Rows from block 4 of the image encoder of a small contrastive image-text model, named by matrix and row number. Rows with one number belong to one channel. Each number is 500 + 50 x the weight over its row's rms, rounded and kept within 0 to 999. All counts start at 0. Numbers have three digits each.
After each channel's rows are labels from the 100 images, of 14976, where the channel reaches its highest value: "lies over" is the class under the peak. Only what is clearly more common there than usual is listed. The data: rendered landscapes of hills, water and sky.
# convs0: expand pointwise conv (encoder.blocks.4.convs.0.weight, 224x56x1x1), inputs 0-55
# convs1: depthwise 5x5 conv (encoder.blocks.4.convs.1.weight, 224x1x5x5, trained with AdamW), a 5x5 kernel
# convs2: project pointwise conv (encoder.blocks.4.convs.2.weight, 56x224x1x1, transposed), outputs 0-55

convs0.170:493505553428524521449444454503452540555514605557511464503548478460388546514496462548415458493497486621483499510570452420504489464489541422506524405581559534418493499452
convs1.170:576526514556629588582541562573560536493506519525523509512532523502488508546
convs2.170:604522559512467547503497432499514484403551517537485481508635512437647454497515453500516531524517543487574454547564498488500553543523384548460476499503556478540565549476
lies over: water

convs0.220:459510474380511484419541629517524481556437526588522488531507537539505478510579440509505473534562492475533513445448580457490497569496551593464593584467522487479415474467
convs1.220:547504487469454453513569547460394513590593451465531502498473550515422448532
convs2.220:540472438431471541476558551498654561443480511477514450478557572474456542484497406453485510475547568516510510481484557540491590528473473483447548610487469448470390450498
lies over: gentle ground

convs0.4:467417453563498447512464483561487513499606410470483519488508391486429416531433453470511455416593507505530536421459463460563605461479534442494531476485547452448522538504
convs1.4:505541550537507530536541528514474460441477466422404398454450443446437464447
convs2.4:435416503478558526580430523502491532479482438495409547456475580389607518480574489480529559506538503494493559495465547512425495518534522490507468546434485437529581420602
lies over: steep ground

convs0.162:489460424443455425506462570578429533519598447500449461406503586457478484575457562546485538482506442573531437531408506478526530530478530545512446489498491502593469403517
convs1.162:562577573541511506578652564483511550569541481522502496519523508501496472487
convs2.162:589478561543502384536430454513450583465580554510465417549550470449551517511547488507515591525497501433551462461456503476435487513605479453477490520455503433585512434556
lies over: water

convs0.207:499540537475577572457519472602538533501524447506575540454509462524526485425517428485419507532531510531477531523461501524548475486473484462494483641545472668544558506580
convs1.207:489493488479461555600633608551539511515524562493469473480515556534527515537
convs2.207:477508492597487506549588542574413499518428558520565548525511513515483528491458546429487495480445493543517518465479560427414436534588428434482479479513539447626429487566
lies over: steep ground; snow

convs0.70:457581489510583545436457472493545493407479418498481443473433499518560457489505413525474462523532549464556473576456432525452564543407530511486504551581486507625424466518
convs1.70:534518520528531565546560571553496493507505494424434434433423459440438436449
convs2.70:503552523448509574429511509506540501497424538461426546518515475477477541467502469516485431510455497474389519493617466553550406561476496543375417610543519471504437473528
lies over: water

convs0.186:493491501525512415487489470396533553598505598466431479510482494472543538520511426506491517532558396434494607532581541506506463520467548478572487447414473493584431523431
convs1.186:427450453478448440481465474451431480461459451532556518506508595586567551549
convs2.186:526427469436476585462490519504542479480477514525481522460547452482633437525490525461465379501458464447489517478415407522560446596481496532427426601457466528534488521474
lies over: gentle ground

convs0.3:497480540483525481558551483437522395580451498568513435513594483521483518526557427471556518425510547416442452538489422522533438448483590513433578439487491489545605504514
convs1.3:458486438462470450506504488425480529606591489485499620574440503496515520469
convs2.3:532441488498423610567510586481552498437446501554470507486469449503492524602457500529414397488441596525482587473499487553502392500572467528565503425498466525497512524494
lies over: steep ground

convs0.121:537559547485524513466462456525553398461502462503357555561489482485493436450438478514532422581556424505546496472512511511450568560468630537525499483512516430508578546465
convs1.121:537558561553540532538542550514512576580572499541594583557530542535508511523
convs2.121:486442527376491459576392435493524480513478522542594393523404538519522465414512499569516499616524512467522475505516485511540502535566535449420572492498528561488482510452
lies over: gentle ground

convs0.83:542553549566530465426492497551523486526462479527368479567401442540499423471504536411576482481522538459488539446536539524473542503500523487466509475430389403590540482460
convs1.83:472469487481511521441454504601593411394499599512481493497492441514532514473
convs2.83:531493522498504506504617518440505392489604538537522477532580474511413490555545542509472531398583492503504480584455463507538459536495520520404431532489542452472380491455
lies over: water

convs0.214:480545586512552497519560429418484456561560443520547447562570446404435545471544551465477423496432512520482526504508490453439505582575474534494587514431502506575460428546
convs1.214:588597626573556523516534504504472499510495476462449446447457464450459490522
convs2.214:519482529574520514540497553594539561559531538441461550570519526495480474502432559460488477594443500490479530379383503568557482415453524504399538517568534484474503436489
lies over: steep ground

convs0.112:504450537504480593557479465559542510503378537448496582581441452533546498490499470549532472628386502469530518443574616459501476446488518490438447506485456472539497502494
convs1.112:556557525521524508489471478498431401429428457460447495475452451432470444410
convs2.112:482430517442556495489554525449453529502589553482560543471490443502572503521501486479530471551574495490448515472446580477431458557636396459484493425513433519471386527452
lies over: water

convs0.209:478401534457507432482534567512491516512524526488526482521499513544433552473575524420485481520456527506523504554563573607452489554489380498544636483510451547494532600574
convs1.209:513498453485510479542555540459404554586556425449529546491423484449430449468
convs2.209:491505539406555529531443552453538475504520543507607519439554544523440466525633633508551486534430552490421448484559531515455495461611463494473536454498549495471507484503
lies over: steep ground

convs0.78:525473472448472539477491551514540485568471479518570373511522435489638570508527448457483589498582447461442451542455477530503497506413386525448540439519531507568520474500
convs1.78:483453449448463571566590582599433469470451431490485501493508456483474465470
convs2.78:407496390454478496469486566422481462392408421531563523507480505498572558451556591566496440494471472482467491468503510587480498416464491576534478542465552511543475530556
lies over: steep ground; water

convs0.119:470519465527499456542504640489468478491454432501556452440467526443465545469489551493392515444475547428506495451453536550523560448601497459490589403492498425449585524491
convs1.119:499523548539499485520543531492411462474457404405465459446407456442452450490
convs2.119:519498516557506493541519554492573491466514482357448505370558512422498366473529461548560504497489576583569488507477510504435480439521514582498459504553515431545499461514
lies over: steep ground

convs0.139:601496562464482421554493530429572544482507426474509525480481546470428587419530553506488493461548559458430505500413482477482427547424487452477431433525571480572563553538
convs1.139:485481529487480568550586546557501527540539505379435470445404483522555524484
convs2.139:505476521477485559489476488494482492444490452445484505451514518559529493603590399504468454532366402596412522508535502493536561508594486559515529456521480437411524441489
lies over: sky

convs0.194:563559447461455571511532488497469524475548506480471451522505490426532485486494443499521648466598511524452496455454580478534528407564575437620491468520512559412539530495
convs1.194:473466480475457455451447460434434465452460413432470474447411444470468452443
convs2.194:455502454457441504489516492466329458448525430503538541441498426446563470556456551575585521516530571460576522522561499520546461459513471503516467427392521472537454484518
lies over: water; steep ground

convs0.106:479452499467508520680515568558496498521571512500403457434440485579431472559497546558426491520565445428468496498485457462529559467507567564482447533559460508514504526546
convs1.106:473470459470484475475453467480463485488495496466522552543471518608651597507
convs2.106:510452500509445583493532556500471502518483535452473464570537513479513603491472469587506458529517449507468501533518460481423380428475513414513461489488503563453594434344
lies over: water

convs0.12:432531546472519556483509595405491474567493492535514500602504380432468569557519499440563490474564544550527450517475471519516440562508458494538432532496598576422548502465
convs1.12:513543553526526431468472480489467461457469480396420420416431442463486467456
convs2.12:466551490498539483608417432507541486552535523470548501529560469525617420557469517518469539485545514488529482500581647391552581468450526462475498544565525489493485461487
lies over: gentle ground; water

convs0.135:565457487591458447409495465451598408479430590521536491498532504424498527469534464501506467488442523448551455606445554506438506451510559546488524458535613433463483520491
convs1.135:510519512513501485502498504478493567709591502521528541525514516498481490507
convs2.135:539543500429612480604536490588474506565463483542487534522569416600585500552474538463461572560467416522525525519571567488413525526520467491466532546496458463495475566510
lies over: gentle ground

convs0.64:487520553494547394480521465451555503482519496431462543502474554529481567588500488456429582522502480431550559539512503525488444561471609538618512468393581443543544532517
convs1.64:481496481484480476474465472476490486460459457553563558545528559603622587550
convs2.64:516451536570528494432555490482565518606510503569464538512612432503500382540545483529530504517467630484583520460458466519519546529558529511461414533467449557494529432461
lies over: gentle ground

convs0.6:442477429471521506499627498422505509524511452507485556490494513550419512529575570527497515532493458488531557558514404494352480538572494527500528466480377519512401456504
convs1.6:522569560549501547538559570568493453473483514433441431434426545560541531510
convs2.6:529591545535552502556565493522521512602486523458365473446548492460514430463504409502435615534503534519557484368549536500539475538471558480426480471504505492471466524474
lies over: water

convs0.29:549500493465520479509494370511477563507409468490490441473504469402532480579494569596473563472470467463471505472487583408589476553559512550485601426562508482475482446516
convs1.29:444478498489460407451468438391539515515498536569530526532573429466470473424
convs2.29:509549531499419478413531539503342460478456532437497431432524417524479487528491460488464482520561391409495573457578549515409535506502516500478542528483466529493520466422
lies over: sky

convs0.16:542506590504495501500464530628501478468415531564549519483474478576491538573499519511481449409452520548526432570579526510446571568616534514525524524423474476478403491522
convs1.16:523530516537543544500455429467599529452404444559512456462449555531466432448
convs2.16:510499579527508430458530447503591457509494476490445499475409531491425551549480671458480447473486490568481454481449553534514448472437519573523502569453460414423500515451
lies over: gentle ground

convs0.18:471558581463531483538581477536482505574557529519498470479586540464493441479487634518343470483477481465498521533417494461490439565526505556533449523456562547598514478502
convs1.18:606552538539592512514494487479402448452443423464482473482463453469462461452
convs2.18:604523533481501499482541605476385504562497456558466522588543465473426473463444555531538448557474568559533535477501409452460487434584474457508553526526581482525478446448
lies over: steep ground

convs0.81:522498508567387492503458563488513429485474508606511500466502470468437408430551451554479459461461497458470363544463443517439485454523563533549395537499473470495495534588
convs1.81:543587607567557519549572568555550554556552535465476478497472530534515508515
convs2.81:394441474613583490520513472434463462526484509516470567533403479499549524440528409429476485565531559552518577524510509547483571457494380530507559541514508419527482491471
lies over: sky

convs0.9:527413439419508507509551525539427579497433475386524551562408557486458578390574437483519550537533474460502473527612496532535489492469489568487496521528437531527469520518
convs1.9:560570606580595514524553532534445455449461474453468464485503529540524538550
convs2.9:539490524506543498502521498446465571388545501486575498476451447544575502544547553469500492452583515558535555449579520529537471499411653420518533435566500471446470447514
lies over: steep ground; water

convs0.208:463621543456541407497598508509465425596527489504536451493596572445554459511492600456451490459490513540505500462462492452435468545601471494504429484480558524556502516553
convs1.208:546571627555507505528557506477458467478453433444433427442457471470470471493
convs2.208:463436478497482469534497561464448517499466474522411620601461466508439471382429533495504466561446473565589505456509396438470509408552531489410520505489525474494511474490
lies over: gentle ground

convs0.98:522550452574547573532433428442495517522508601456492507481436495490399527530464498525491369496451615478442576528390551447530467513515477487524517487568529472517485459444
convs1.98:522517511527535558610612600569567559536533563515491466483526502499496502510
convs2.98:445600585484467511430438506508405470468479516470481453488492569533592594478466472558605423502460490512528496569501395501528563501496491515492552524573461530429543570455
lies over: water

convs0.127:486478480558493475451611505524475493516415544546432461568415542501558469355429467472506558589538481560525519513524567509526598482499584468471500455529501466429517546461
convs1.127:555595601563505530580608574516539553552541511502497491491488479488486488461
convs2.127:476463488489448462477521464503558544545498395522578536613415537613502457410467443573523528515528530497462554508520529579461543629498524486547571493498470532453523537545
lies over: gentle ground

convs0.17:489551534572527475485529520528455446507523448557425515535555538479578475477449474505535544566562477516421495477561521434476614516513625483598498432504437494399562557479
convs1.17:587593592574547519535533528494492543583560492484545584553494536514509508520
convs2.17:575521422475466575502481525565572392575492534540417484500541558474507525455452492418527520439624489484485530454461446503431497597554436484531484507531394469499532516517
lies over: gentle ground

convs0.15:498466431504599475469451460523532503492456527538547373432484534458470541507444464477395540484492514488504436549477600409586511403468556539515518506465476502475391554519
convs1.15:430432410417418584569559580589493489497497499483484501487485503499505500522
convs2.15:460475528443530460458510577494499534558521489503489584611436540447566560458526570558510408535484455583529499469421464472514573540498506356486456533527513523495580514557
lies over: sky

convs0.212:455577511522444435459550542502439457560525561568523560520524508547570490520506453484470495577516511500462569538487516533489599494489532452513547437469410516333532568577
convs1.212:582562554557563561547546544558529528545549542528556565555538546524535538552
convs2.212:539480501564479522501615483505588549502581469511472516526556587536483566426411463453495473419551517435582530500518477577544529553584515507551512578555458422436523471495
lies over: gentle ground; steep ground

convs0.117:483567508465558549467604509537592471544524569617504563466568370559415567461569507512536548518471532513506444470510479453558525528457546446511512518496537557561472462475
convs1.117:507499481467499584571580575605418486490489447436446457454438500486482484480
convs2.117:438471396499431466386451519457507500533459532511526500478549474427521549589439484428532510458475476502472526492498441383457508486435540392526500511396476492551461454416
lies over: steep ground; snow

convs0.188:562470567530472570510523521581438497500542541537624420604480517477462482439525494480504562464446513458486532564520550446477498387505506571550505409503434553514446416512
convs1.188:485478465494453461512541561462415558586542416448539540539439468459427453460
convs2.188:559459481506446540482492515481416490526571502532582564440498513487434574416479480444431520495386556481426479442511458555455589407466495491499545451530493567584503444560
lies over: gentle ground; steep ground

convs0.75:516519488476463431495551487558425525471397566528583506527561483527591478493420528438526567566444532461507560460545542526567425529450525575470485514440513445515417426421
convs1.75:508513513525526476459457464476442487509473461416471470441411414450432443396
convs2.75:633452569537373639423510448584500493481488522539567523490497484546509523538427495456482483528560584458479499489456491513523507529487560493458562475406479495444485549487
lies over: water

convs0.84:440454547460520511532502428556540531401506433471590540499520563538488514513540456506519494422506528479572517617457575559398505523425530473486596598496484504551525491567
convs1.84:515473432455482489506513539523469537568540422459543580538467430424427421446
convs2.84:448483465403463404454544499462528487489419516452600605462531570497522477518591564519411494559460603551436478531576485553472545511529480536500463499493478537580510454491
lies over: gentle ground; steep ground

convs0.54:555529516468439576500484452471415569580517575479491441617545525440464515503497485457532520532404569565424472461557521537510473526567477573484445485554497400481527536425
convs1.54:549525511524522563521516535539492482489498504435420407432464433434435422422
convs2.54:447551528535558506549432440556459444569495654477404463555522487522536524544409471592574533529519545559552484523525538516502562458539568550485563501538544514540527501458
lies over: water

convs0.143:531572556443548462558530514443450613497512456507512447473502491416545524412533476496503567613509499476533564539481506476535488446500389501484597518497455431548558402465
convs1.143:493490484464457472539546538436487570592580511413459461442419500468446439476
convs2.143:523518563569458562427524597543541500533506574500609571446515512492491504542499533501404488495479455428496519397579446513501478519465575586523539371499518554496538509493
lies over: steep ground

convs0.95:610475447509568495552483468473469436477534551468525643455499489509552542547528533494570424451493508450611427475490452553440478441425446548524479545561473475520473538566
convs1.95:482477473472486488461437446463444429415426438446417405441461476484488489477
convs2.95:455508491471484432508458560452584458571524517574404472515555420502543500478563548522539523564562436524452482460507525452428444548542583516471454494624502453414505463567
lies over: gentle ground

convs0.114:587584577493523445495570428476427496586561495478542516465574575453505518473442453527489508514440525527458526482581570413508505593541517529440493444568420440509446496530
convs1.114:558531556562581545515534536544485495499488469425452453457468427429427440436
convs2.114:542541513553506465553501578495526433584482531528403483445488503582444468479416567554571477507521548588546451503470504513501583430439484511368603492508485499482558493524
lies over: gentle ground

convs0.1:482495531553443603460505449572473543434527497534517531546488547470517493500559499432568559572572506494525420528526563521530517552415521445444540413431428513553426515608
convs1.1:502487473467503514489451474510480466438450483444443407460475407406404451450
convs2.1:391362537496549479455492458423461418471488551542509479561462513520497562525508499447506468620451492470461495527576497434390547526445461496522531424475447536478460522553
lies over: water

convs0.189:520485489492518526436572466503541441563500480566405556544417552483512405408403426533526529573504451597560500538490565528486574528496565475563514430497465490469558531477
convs1.189:552555564577554575535532564536546542537554531533569564567549527528530526539
convs2.189:508500549353480505582587472551495577559520502533473437529450512558521475471537442536457536557548577443538517546515502475537554556507527527414570570495416559471457572478
lies over: gentle ground

convs0.110:466463501446524392518463527387485545544490530485490503559424474544544489504550501475373556545443460465467541538526514496542591473434523498515440533485484412492506631421
convs1.110:513527521525518485482479490490489475471481480528530518554542610647581572567
convs2.110:524530454455507513520514409415505475535401484596502545458518447409581575471539478539498510530457400526536516581563482506543513525402475493548475599529504570491479420519
lies over: gentle ground

convs0.49:563490478471468464559605527579516509519493441497479506647464545575512396527503511522574516442453544479542419468507498575530565516494450517455538485610547451501532563469
convs1.49:532566589567540504553570523506446464472449448458447421442444439492466474460
convs2.49:531519525459541470468456469600483395496471529479433394591419497544508456432492509546440543520531527437509559534539548608528576579519453474488476537548446489449522582497
lies over: gentle ground; water

convs0.101:606520573530586557496455469429460464494500544484485582475521486437491506472458409437488476545517595503444573487506507588493573498494416525498458551473606544431485478425
convs1.101:508469454451527495448427470503487427426444507493435422442481496424421444438
convs2.101:562529425471469468446475414521494500447541506495539546568571467486547557465505522445470545556501517448452552471603554440447602502566458444498482484565528471342487490516
lies over: gentle ground

convs0.52:501470520488472443599418526563496538536571572462538483638471469499405543546480532532492498520593570519584439549462455438577521496457542478423503541514524555469465524535
convs1.52:565530550576637502500509517554524497486491509470452457452438436444453454442
convs2.52:532493517487575599432490514476502525541477500522366506508584504434571490511436539537475527442398429501515582523507504510499545482498403547549500487404518499526569386515
lies over: water

convs0.146:515534535477571448564483482441476468553460569505575520501599425539574519440549460453470541544488539500586567466447474563467513406410524561450520393522476480466538493562
convs1.146:512548549545521491537602514484523591568560494548582562558540534548526533554
convs2.146:552432517448605457532456541463466463522524451492466430517492486444520544469484529551490376561583493514521609488447488407506454506388545467399462530479472515457534451518
lies over: steep ground

convs0.128:498477483556484499468615501524490493523421524544431465573408552500555463348435467466500557584517499564500507503519567489523594499500607480470495448527502469430534527463
convs1.128:544598614564506520567609564500530553560553516502504505500493482496484485460
convs2.128:450457504457471433487509431512558535533501393535564517592429540581519459425510448549507520532544532505453575496494532552470552650519507474542542511511448524426501545591
lies over: gentle ground

convs0.204:507520487461537454437485484511439518512502486493548517524537437475524513524509496539374500508542482501563572568500532473462601472623478509405530355505566435554534582533
convs1.204:517523521544533398429408426393499512536529501556550550536530476469485461461
convs2.204:509492507440381458471531493489373489493464518588615370516500476482427507567544508506529590520469456442426455511516493460554482469507522456583520532510502500432436517484
lies over: gentle ground

convs0.45:530459391551488506497516509527492493463465496511530502565461569526555438370417518514504586567458572567473502499456577498559434545409493516550479430419495460550456475436
convs1.45:522587609549480522565617562500541550554532513476457443467458504511507522509
convs2.45:500456543439506489425440466556529570492562418452573443490490538616496429522535525537515506493547526466543516479464455378518580591529486476526586557534463551454528580519
lies over: gentle ground; water

convs0.138:469533535441561514491504521551494521520448348541450513454362453574555548437499541526523528461501449571576477489412516480504482551480547515424446505509527585458464486440
convs1.138:519517520531531451448454480503408418414438437442441453462442463453456471466
convs2.138:494494501523497531460554568463537517460482496417446520467569474531507514567450417421431472533538532470508408450600547539547435565504491542476525599524468487342530497511
lies over: water

convs0.190:507579438467457579498506542501534567455561512494455486447482574434522471454406420449501602502623516540454435446509576497451557447544525499542532438517552556461517491552
convs1.190:453448458457449490467438453435424440437436438432464456451434472483474467465
convs2.190:486486448547474457459504503441435437409531445488519453462491434431534519538406522520603527535483587444570482410559463536558467485539455516500470402455546478506394532469
lies over: water

convs0.66:581454579518381500528507495514555486575527471558514419548540539490430532521432517541494562453533448460386485495460482515449547497443595450526462527543538542441439411530
convs1.66:521520503513503517523518517503502506531511509445401369402450483450425428443
convs2.66:464537531471512384531526359618456519557454415457516509458507544516512496482492474454455482428558449515496584526451577533576517433522460498549532536456444427553502496531
lies over: water

convs0.92:525508490568466459491527519501477486538565504510551548466525524490556490559506535561460447439513456493495495490426430374436448515488487485582389501574361491547605558484
convs1.92:435439441434436469520551524479599552547514558494475456445489433465463459430
convs2.92:524482553558474457430564471533490396507444545461514560573543511397528511424472573611559546588430491584533481445508523488461427520488458455500513428489584494488480494507
lies over: sky

convs0.59:524586522456475540470452472542503451473492490533411513524548521496420563504477478432403529482459553476449460557517410504570375507549484524513520594587532420546540517423
convs1.59:548506457519519511469479494509430521592502412405544595517420444506534502441
convs2.59:513461455526462506458448515485460486528488527547468363446452557495421610500478533592450509499478577420413593513455485518556487513509500466499455494559523560498489610578
lies over: water

convs0.200:471552461457481472479520481529533489551445580584555507498529455559410481524487511574540519586518477446457524387390490501503548530445500530470500508416544416547441420408
convs1.200:443479482480464553606586482406577552509504487572490448471505524451444467467
convs2.200:466509419546480558431438430481576503564501453440536478496534481529570472476526536493510482529465554465543537501461502453441568467558473431484460590464442603609398492428
lies over: gentle ground

convs0.14:428535461548540483485585520517402513506413454507512520640491539526405467412528506449392542455554439477550442507512472526493509498437496479538564514592564469510509548481
convs1.14:495495520517522464577703555461497546548524494502486479478485491486469495523
convs2.14:519484454459475483383515462536546400426530452507570518476407551520495465419465473579509520583484538510481520478416596528465519509563613508542524471494398507559475514500
lies over: gentle ground

convs0.133:494593509439443648455511550497525525540474467478474507558513414545415586463475435531592463484496541540551504445517492472575522485572560560501459555478591505477520448535
convs1.133:509556562524513512550569551507463455448456492505425363402475478484469495512
convs2.133:452537552550439425491456484566519455554535455350526528606533420427510539550529480475575520489533430510523529412452557471542554505484508509531454541532401491491516455457
lies over: water

convs0.2:418552434479410510560456519578464465498593500530480439566540530488410548604519551484468530575533540438511482543485495490521491461538455461417470460406433453426466543474
convs1.2:567543513555579557507467467491547498452459464496488439420406445489481441413
convs2.2:479539495466473508496504486522537458562499526518476459468609456501561513412461553617437525510561517559591468515400421562509504499557454512578521552461546562558581419499
lies over: water

convs0.197:531462502487559536501545485390533560439483500522473596541446524578431429433495485526549505552527435556583514508419493462499418527427551554564491439446435446517460479425
convs1.197:524540570563548576521486508537554502472485527597557495535626544472448468517
convs2.197:528573503414478522552527470548486482569547581525504489429529412514445482505464522522440482517553631480536548555523559445482568494523471418428461547505446598500576573522
lies over: water

convs0.35:587550517394552555600516514502492468546443546491500576538508538447479463481572494498436567462533501527464492483376527518576542453388561543456435505524529500550579475495
convs1.35:520495486484511545527514516520467441408442494438434397423469458441429435464
convs2.35:476458525507399508492477473544459470445542517426440590592534529514481410447522521431519432591519557526477530517439519421599537525582471439531452532558516424534451531502
lies over: water

convs0.122:625449512552559470478540506515490534523441422498548524462502467351563523506408523573605450503525508434499527492499504398486574509449466558546506487486553512458525518440
convs1.122:487489475460424547527552530554496477518517520461443460421433434441440414413
convs2.122:515473549520495513484416527448487573433473539536442505474523457441484526551451649605504482475476552504459459468483502373487434506481557487495511414400533458416478511538
lies over: steep ground

convs0.71:531522537516420443401541499483455490507491573623531568531455541535460478473565534527536477488506531627563467394440451494457452517468463487522547500485459480502508445375
convs1.71:520527532543573521491474480510503538549523485545606639603554492482499502486
convs2.71:496528463483512474507474504471501488507518504544438610487473400481420446478520439596513436544578548437562507632517586410504533482458525510413481493523467557460436532557
lies over: water

convs0.131:511488581432534525521401465466463457548464589428517466515467530435406539568440380488450494508518575598480530534545434465496552498547531474491563458498575561497480497444
convs1.131:518479479508572617594543573588593553511531555526490470491516523487491501513
convs2.131:529524566528473503439562459513489589419535533568393562510573515522586509498445469516608497565433535495540462531503397516495544525535402530441506536525587467458481541493
lies over: water

convs0.168:464525480484468494500451490482588396527565460578411514513433514460534472497514428552458445576513432468551458522486497527548462551563625440484449523473608492471577450469
convs1.168:552526544522530545477478486564579438398448571561453439483583516518530523536
convs2.168:452412623495507545471541510482484511557468479509644500519579591490509471483555535494440545506551510589482470472544485537406533456481415516539513483501508565525383468516
lies over: gentle ground

convs0.60:478452548604456467433594475516469563438491512512526553529456543573464452481517465506502542557480530587587499535607474518499477521452480452598413378490517501485505455448
convs1.60:507503497519528546571580568502467540587597476485559611575485473492492508498
convs2.60:511467542547504482456597477500480611512640425427471537512427421481510457511446552534513469544462545452578564510555478507557471528484533480474434527379466488525453524462
lies over: gentle ground

convs0.140:523469462499491480499546516458497517555495473521501579465453577571485473455485583539616494537441606502450551522434511519538462522438542487568449424404504470572405478407
convs1.140:522563568546493574568610590563557553565554522478472468491484487496500508517
convs2.140:476454543473497508440495468539537488489605483432558445486485499511465444572445452512497594454549577439633498465504485405506527479499574480492554588473446564503448584450
lies over: water

convs0.40:463477529485518548550549490591465501573529508526447612531443468491472548533509415495510514586490437445423471473408527417529471484552478549450578557371510447550484502483
convs1.40:448481482446468502485435473571545425400557603484490540527444444475517535449
convs2.40:494504357437509425479530483489544425535521569425502450524570497454447485528555565504432524496495493548364508592449484465556493516528418511557455499477461542553488476430
lies over: water

convs0.147:440512542511498415428510512485456535532480553539592574508491450528542488524483479425459538552535596422429522542504568492538561497581565416583516453423446556437532541468
convs1.147:510516517530531522543538545547553578543562526566578554534507586576551560555
convs2.147:575463509541449426463444511465563515494570465549413505493549507499546529425448464409436465529574504512455483480535437484578588583531529518478444477546530442386578474480
lies over: gentle ground